{"image_size": 32, "cond_dim": 256, "num_classes": 12, "cond_dropout": 0.1, "norm": "groupnorm", "activation": "leaky_relu", "attention": true, "upsampling": "nearest_conv", "weight_decay": 0.09}
Rows from block 6 of a small class-conditioned image diffusion model, named by matrix and row number. Rows with one number belong to one channel. Each number is 500 + 40 x the weight over its row's rms, rounded and kept within 0 to 999. All counts start at 0. Numbers have three digits each. After the name is the row's rms in percent of the matrix's.
After each channel's rows are labels from the 100 images, of 14976 (inputs lightly noised), where the channel reaches its highest value: "responds to" is what is common among them. Only what is clearly more common there than usual is listed. The data: procedural textures in two colours, tilted and lit. In brackets: how many of the 100.
# convs0: first 3x3 conv (model.decb.0.0.convs.0.weight, 192x384x3x3, each kernel summed), inputs 0-191
# convs1: second 3x3 conv (model.decb.0.0.convs.1.weight, 192x192x3x3, transposed, each kernel summed), outputs 0-191

convs0.72 101:470605400540468515537547567541452559533528490541560449457547545527538547550511489464533522557521505481477542557460535550535557537521551567520480447277450432449533414395465438435438434400446418480432477432398368427391372564451430455488493498505468522442474444458460465373459419449459388480479474510471445452472479467515502443462526537477475446516503492474486292446479444433462517453519501473486431455462486471467511487515513439434430507504418545528491468473473471489513530531513531511555545514486539484501514512496547514515496537489509442510477559484367506538501544500490460465
convs1.72 105:545504506515537488540457468500432549507497492474467511388529463493514482547524538496507393503593518541474484515551600528490524534513521437492500439518431470421516551456483470501523502472511535516557512494458481471473443467560525547498543464482449539540475444531455454466453477519465533477499484447487475477556456442460524485520530488511499529425429503473532442507524438481497529512456542496506529476508490437560513579454446513525466491431486418498467507516449590470503541488530540532572489513462468384550462463466452490550501514557483547533561539499544469486499496486425531593
responds to: brown (39); ground colour: brown (26)

convs0.103 081:508534412547483467593579455525558518525465517549651520515490459528477501530505488539569452418356529508485523481420529477541537513520403435472555478513448509448425544562493464505507494476524477533558547493517411484501520470507495522476522500541513515550440456546491546555525463472569536506535521545533498495481510468573552543501401524496534592462453511517499437526422553588545440604516503484528545528536607487499564460554577534480483523481517522545447394432562468417448490452539512613539562518500474603508537465491506451430581454495517588511494537491358520475499531490539476499
convs1.103 090:422546483477510521504433541505504406455442504539464420461495475484526443497542510474527553502472445481550553481516469469493453499519510456540534469480543554592508465478534555511494511458481553487500559462472508485484550501478482483462455488477533505516517515554483544512471413525404521493549523492525530484486584547520524434537463554525502573526545475492456515476465471509515464506553489473499459473499560502485541524402519564407527474420495486500465494612499505471546512598518439454549478507586558512452580449549534550499512543484424514531479536511435521522511522507487456559
responds to: plaid (44); ground colour: black (27)

convs0.13 086:486588527404445559474495405585591531500584554438553506542473533466501490546463542572531480501389584508490544492568456489542527456502447484529474497483473479422483391538479480523498481545474493476465448474497428458488441540495435534519484518506472517529451515429446527486460434527549448480579505467534380444473512482454455497462399461438496507366508465476458497435467397510477487527504471501496397508483466437514523492442548461465495447560347472465531463476391460562484524342578451497378533496461465535421463406426423508384542421511486503490476549511337484465440576418458455501
convs1.13 069:421497511539484487541523529534490469452487506471542527443510552473511517560495507556479446498468485516489462451547578455410505511420511509497526513506507513483484436511486481521518500524515467464552483445480530536518535526564431576476478444494522536516518519500495458509495477447480512536463551476515502560496464509468454460525551545511561486495485514466547533509453521546495526600495593476544541591487528425474509458509473547539471492500516489480515476558451620449438528570468501556558520511456483504434520524530502510529448488490536416481471538417603488416520495364476488507
responds to: plaid (61)

convs0.110 096:546438382450416414482430450450458455430473380492493400458451493471433430399455388421441426496464447464380445489432417496442469452400499377461455450466478522417568499496455512524488500509516483532483450501455510431583472512531479548518469444503468469507467500462475467510510456472517469471525527508532526502451492499492534427523530466489532515590542546612488514478518458513476534480494466506489474477518555496503479517514475514479510438491463478523416515486505578514491504443581559494467483458706488459483474446465481528470437474698479523492484489516511497439479554477458511474
convs1.110 099:520497478483563527561445564491544563519520504499472481583595596483560436468508405539585562507513578521515462459539556524538428562543549551463528576518503537470496488528521540466560473469532488524429564527510497455554494490503511491521554509545463529532511465564465490459462558503478503580441534556523557500498602494475488541479543561513464527599491458513465472508488498475517481477452468546519459483449468488448510464507490519503444443467481488499510478468441513522509535565479465529448467514437493531542413416501509558545478495485460526467499437479501486494510490535477479508
responds to: crumpled (100); white (36); teal (35); ground colour: white (31)

convs0.9 097:502500511431500480536499507535461507507534566531511511548408497516557538504514525512525504472539505528500464520477506538505503545464513518470503481545489539474494495546480537453503491475517525538501469520434588546506477468525538521483528395554541516454540517496512532503487535492544485423451528465554480503542514429532526559547461473489493472510491578491463470523567430545476436411438536524469546468463511452534504434492483536654517461513457412471421582596485461541500438504414538557372522543570412487317545517482434414460512474536426449500470428493471464498440547456441241479
convs1.9 121:480492527512474548521541583486470441548435433518400480572411533507533493515452558491493530560526515532521500495448459494519526480554510500484451503492516518500493554415506557468480552551485540503419514509502487499520462536481546535502536482498523421474491549439510534524482586502520478463543472542406514494522531599561545490504493544512549462550460584485489471551554414538521490464499482517526546486475497456556511568461525486533512476486508571481548504490601522535554516552389466425516461421514496465539435550471461503502481492538473526560477484471527459520510501536509546529
responds to: plaid (71)

convs0.173 085:524485531531578515459419430500466507491477559514473508527556513510441494557501499512528482502533469506460531584491435407462216527511519568531572471444499577456501489480489486519476479512505522452446457445476496458451525426532456489516552513422470484486464486483407487508441459520468469436485512484540494525475508479517544470550474498513492514486509489523545487527530475522563545437523489464519533502510525510482517466493486503471490505474541560574544496478584554491518553570529518540537550537533605502492525531560498531570519511519546531521536502598559577508571524515549518592
convs1.173 112:527501536506473544498569493457524488489527428540497497459471461409481494484505504546500423495458581508527380492506572524538478506443533499498453472491452513486547441512493493460473519485537457485534484512473496513444507499535495494445435476459555465510489503453550501517542497503452483485505544484455494557456493565539455572529546472538565494482518490561552522504563556465518515491446526557449493532531565473480520531517515538529490520601459613610473511577483486508514521505500510448583513425593470540516500414437516501469509464508500452502457493418434486412494475496480466527
responds to: crumpled (79); white (40); pattern colour: white (37); ground colour: orange (26)

convs0.33 097:433589470609572482525538612556480565529537541643664478478491525494489385501549552524550486517543507551501591510510487432490602494552472504454531474475500507490533489387493497503496505447463502466493480544504606493579502454554484535554489535527517588457496486478462572492460512488524493435423505519542460546476521482405476532466459508471531560562497499443454507573503545503540504506481418478384464431494502432513484446508482535569485578465540429529426533562483477483501503533482463499506558487411483543491504463458452393517467536419466515498525488466573539502584450535524517550
convs1.33 103:497555470475512439532486527567464457573522545516492472523531486571440427471483477471461509470494461477539516483522504434514481510428490507496471489527416526421526547518523541480530513533507543579539689531544557537521443460515411491507558430478468538545504478494521537482506520510466512501475502477483512556519557458491454514504466496481464496520496439509415500548666535490558521530496469491554492505531469563467483524588548503497494526488490440463508463505518525554502460535434498472435476475537538479483525537456476501506516535500523489487492483450484466502541553583498518472
responds to: plaid (57); blue (42); purple (37); ground colour: blue (35)

convs0.75 109:531428359537522510588516519495454433454513527568547522423511544563500443578525511574547517461511515524510507534486540515573548503493481466530487555563467520489385569476512452498502522493542510547498548491503578568470502518480480524473557553422455557487543547542480509538491488523455475536502502471469468505492526503514496497481486528455669538574508386476498384519553503509511521509470527525460527522522492480518533464471543490544501585493572494529509427523556519517530526576500610545500553544473592573515563547530514477498482563537445485577548483575456609575561406515530481548
convs1.75 118:467520500500488481471574517492526441454505403484497439557503474484515532487451508436512582495492450500551532510456497472492511428493550476543516490522525525500477449494518537487513461469463527482459507538560480442480495489470537521469524533440435426443545519368478531484549550469525523491475430528462496454483549562617464527445472464503553479535500568478515458469493415498570492552531472508480544470534472461568453522468499516448472446529487517476467469421547548491475493537446447421496533529573526474536453499455552505531470545503482511557428451499490445459555482583523538480
responds to: seen at a slant (71); coarse scale (70); white (44); ground colour: white (26)

convs0.100 070:507492498569553438462475430513504470503554454500499505582473447438522533487490538507469466587351454535488505508483504548462541521549591522495460469481457394493526548476470468490468500510496518525456415406516552477500405550531471556479527470375449535477522504518502506525444386515474575437442527452558496487489597472500433618455554494466484539443488449507469535498502436449490534486477536489488517470575465473576539520572466429516531491520541454522483523524430537438508474596505471560525579438425436547574567528463486502506482476501468471485522508497534414475525524479530595610
convs1.100 067:555600439494521505502511477451570573548534472468435535469491582541516473460578514532476459492528477488527453482479582419511516504510582445445511505503505454542477506484533491474475499469484460532448542460475454511503406508551434435510500563489483469538470463477507561545559469483539513555559440492566635495493492478453452523506571572524454550514500467534513534536537572516486478509530554509490551563446525438488500482539470455500543532513537520525551500467520430492515484513477504477452493533465474543468607429458524482455555554516518483495445536467457481496488506490496478508
responds to: brown (82); ground colour: brown (72); red (42); pattern colour: red (39)

convs0.175 056:528467454508508520518527420495469500528507427516500522475529515510540481620497481492515496503512525530546510497478526354512512461540543486502499536539471486489514515493490496470477510482487511481509500496515525490511488533488505511479508519462509465509501512499511516480463485496498512501493493473490510515477524508478497544508458507545538481481504557551510478521523493552470484492484517500490476519462507505494479514513516470495513492476509469464502477528467530472483494562474512487497513506508483507475450510498477505527488500518512476505495533484479494482502599501478485506
convs1.175 074:514514538480444463525528460514516457539467553480522466604496492526491438478487495501489510532446561435498479448456493552455533512507473515503522547502502530385512567536494501458527543541485609476536486474540469523535482504539483567524488491499489545432515500502455482516517472518479553437501569475443565502460537471550490505587495518491433477542542476440532459497446524528527508534457461486551479477480554532440483525426483441554487561484534494576525345511593565551486549519530503463498533424514467558538464479503507536506554481505493521454524465502445427541506458487507455459
responds to: crumpled (89); purple (61); blue (58); ground colour: purple (53)

convs0.91 156:591505464505554508581555568478491496486456563571490445446503521544479472542468496469486436471476570459416522492500461512498564462480481534502444567498489550506508505411515520529458504479533435517530559505446554513539471510473510518506533521557544623538529499525488542531490543519501489573497507490506584495505512541508487457491528559506578556594480551509480448515534457479511523543507544502474444522513500431515496463509533510663486551488538514528492518653515531543489499551525515528529521510509559472438503500500506495375510534551472505535477574613444568513502563504452438518
convs1.91 094:541456548497517557585492524477547523603447461497429473555451510485487520466435462462421553521546575576518457456497571534583534568498532522415493524532508534505553530514430463497462492519430457515478529538494452465528481495537591509517514512489474437491528594510526516493505571495495462485524469504417490502577509506526541518468479505514556482469469519465482490487509472487489530449514459478543535457530530516520516522497507463489491418504483527437572508458523494474516529510406554410541449482550555464506394530487444507519483523488467516464499433504568488531578505551508512509
responds to: brown (100); ground colour: brown (100)

convs0.39 055:493500511464614509581527403493474481482483497458516497510547519459570581590460459506484527440412524513487519554500475420555502542533541517537456508532465503499531545558510480501425479516486489435498467535470499468533582491497529474525502427403491498543548540519514543512509511533501527507497527534513595543542551518512506538469511507547529494498514520527496513495498511557466532476473557480481578561475501552570529507489475522483577495500541502498411444447512517548528494580537522505506537482498479523431514567548440454534502506522517523515514519508471514504497474494494424473
convs1.39 081:463547589494437431462532498509470539420459479525471478532498443415568571479506449479540570449510521497492543471474510431576439457537540559412567412469516512513471545505523529544469486496531518471531438479505447562515477507542505524494543539524469440484511533430446477539568470477468522509561464503527495491517478597582571494550515476537528502513473520501551516508505447506498465476503499530506565526529528456577563445482507476447467494489551551479522488460547499507523449561448541451559446528560459473554469496559456485522487517510499543533406507527524501486463486530555490544
responds to: crumpled (91); red (79); ground colour: red (62); yellow (36)

convs0.111 050:517486447451521442483472390496485485494455415454479495539461477488531378576473438503523477446456474497446468459441455368461538462459510486509462540519468547529549500516457479441480560469503493554510490467465518436506498570499507472465457512485569453532510476501510504436491482498485517525470439493522507484544529558505531511503483485542553467506528605553511494535540489518430512492514522512511536493472495495508503544559490536515550486515507491558499488518458578506473480525484518495471524500514457495465518490558471524491517520527496496495489519532434502496546588484494501552
convs1.111 059:492492444489539474493519500531483403473499587509580504519479502501510492469546485524555555482472519541546507548427432512482455536525487472487534451533560526536523520454465556564447562464481528534493508500518478495434500449561507552531508468520532583585549514513569538529533527510514422486565544577529476534545474522488525491515493471535466567469575469552438519480479534545513474558510568500449553534501550540470538522511569491538522554423488428402512597443464471477530514515524506462513479522524481514479570579529465482531499494503467487515543549511496524486447499550497463610
responds to: crumpled (86); green (67); yellow (50); white (45)

convs0.15 091:591275553443430450397442490433474413416416383490475420417396430415441418335437447413474438428454424438445430422441438499424356428445412440407426493482486491468426470460498500518457508509500468469463499488477474502477475529530472454479512482514508482481491496476467490445473514474519476488498500514520506524534535538518527462542498535506540488542499515533527519547512471507505538476499536494498474511506512532502555550543504480494480557570493544554530475537520464518591524505499556510497518550504506526506564528566485492500535550511560573569554553572503542536534552509534494562
convs1.15 111:563502505530509501494486491530448479495514481498488476498445573562585500465611427543517453435518596522678466526516568558584580548496495543416551466473497557488477543467477496488460562530466511455456526473465437503473453550455468563478506466531458516452508477496535499497491506487481465599573523571487518497536557495576476535436499500558486501530504520439502508513520496490540562487519493479523461485494493480490442498483487546502559553522504524513536535484542440493482454515533543540545509428524472546531524528490513520510496450492469504506432522503457508432474547466532509527
responds to: crumpled (100); yellow (36); ground colour: yellow (30)

convs0.85 102:502438451500420409528489426424475471458442306497501455398475428468448403499461409453398457453456476506416421444443480385446587447527420501425467495522514480500504522468516514539466455481465488486485513492516534476527478551524498472464481483484540480521538454486506508453486494461494500525486480503504444479499451504475499520488508526501522481506517543515503479546469475529437495504545486505496515500480493490528477541472493483533488533499491521511507482527508478482533516540408532559495492520505491494496524510531462509493530526484516514500493488499448466525508514515512489468
convs1.85 105:528507487558484483431536553518519528503487460554420493540548523523514445517539521435458475507472486489524570517454510505520482514584573495464554516508421505470520435505615590489502449471539514526524633492486468528539519458471542516508448482568430437540506513516442532518529550583522563512476496454451449452469510494520485475408503550492546536499542538502558476488559429488534508474485453552483501526501462492456529481484517429491480448558474472498530513493491527514528485580483501498485558454482440484464410531521521502498443507452482482492444545537574447512544510550454491567
responds to: crumpled (76); white (70); pink (56); ground colour: white (44)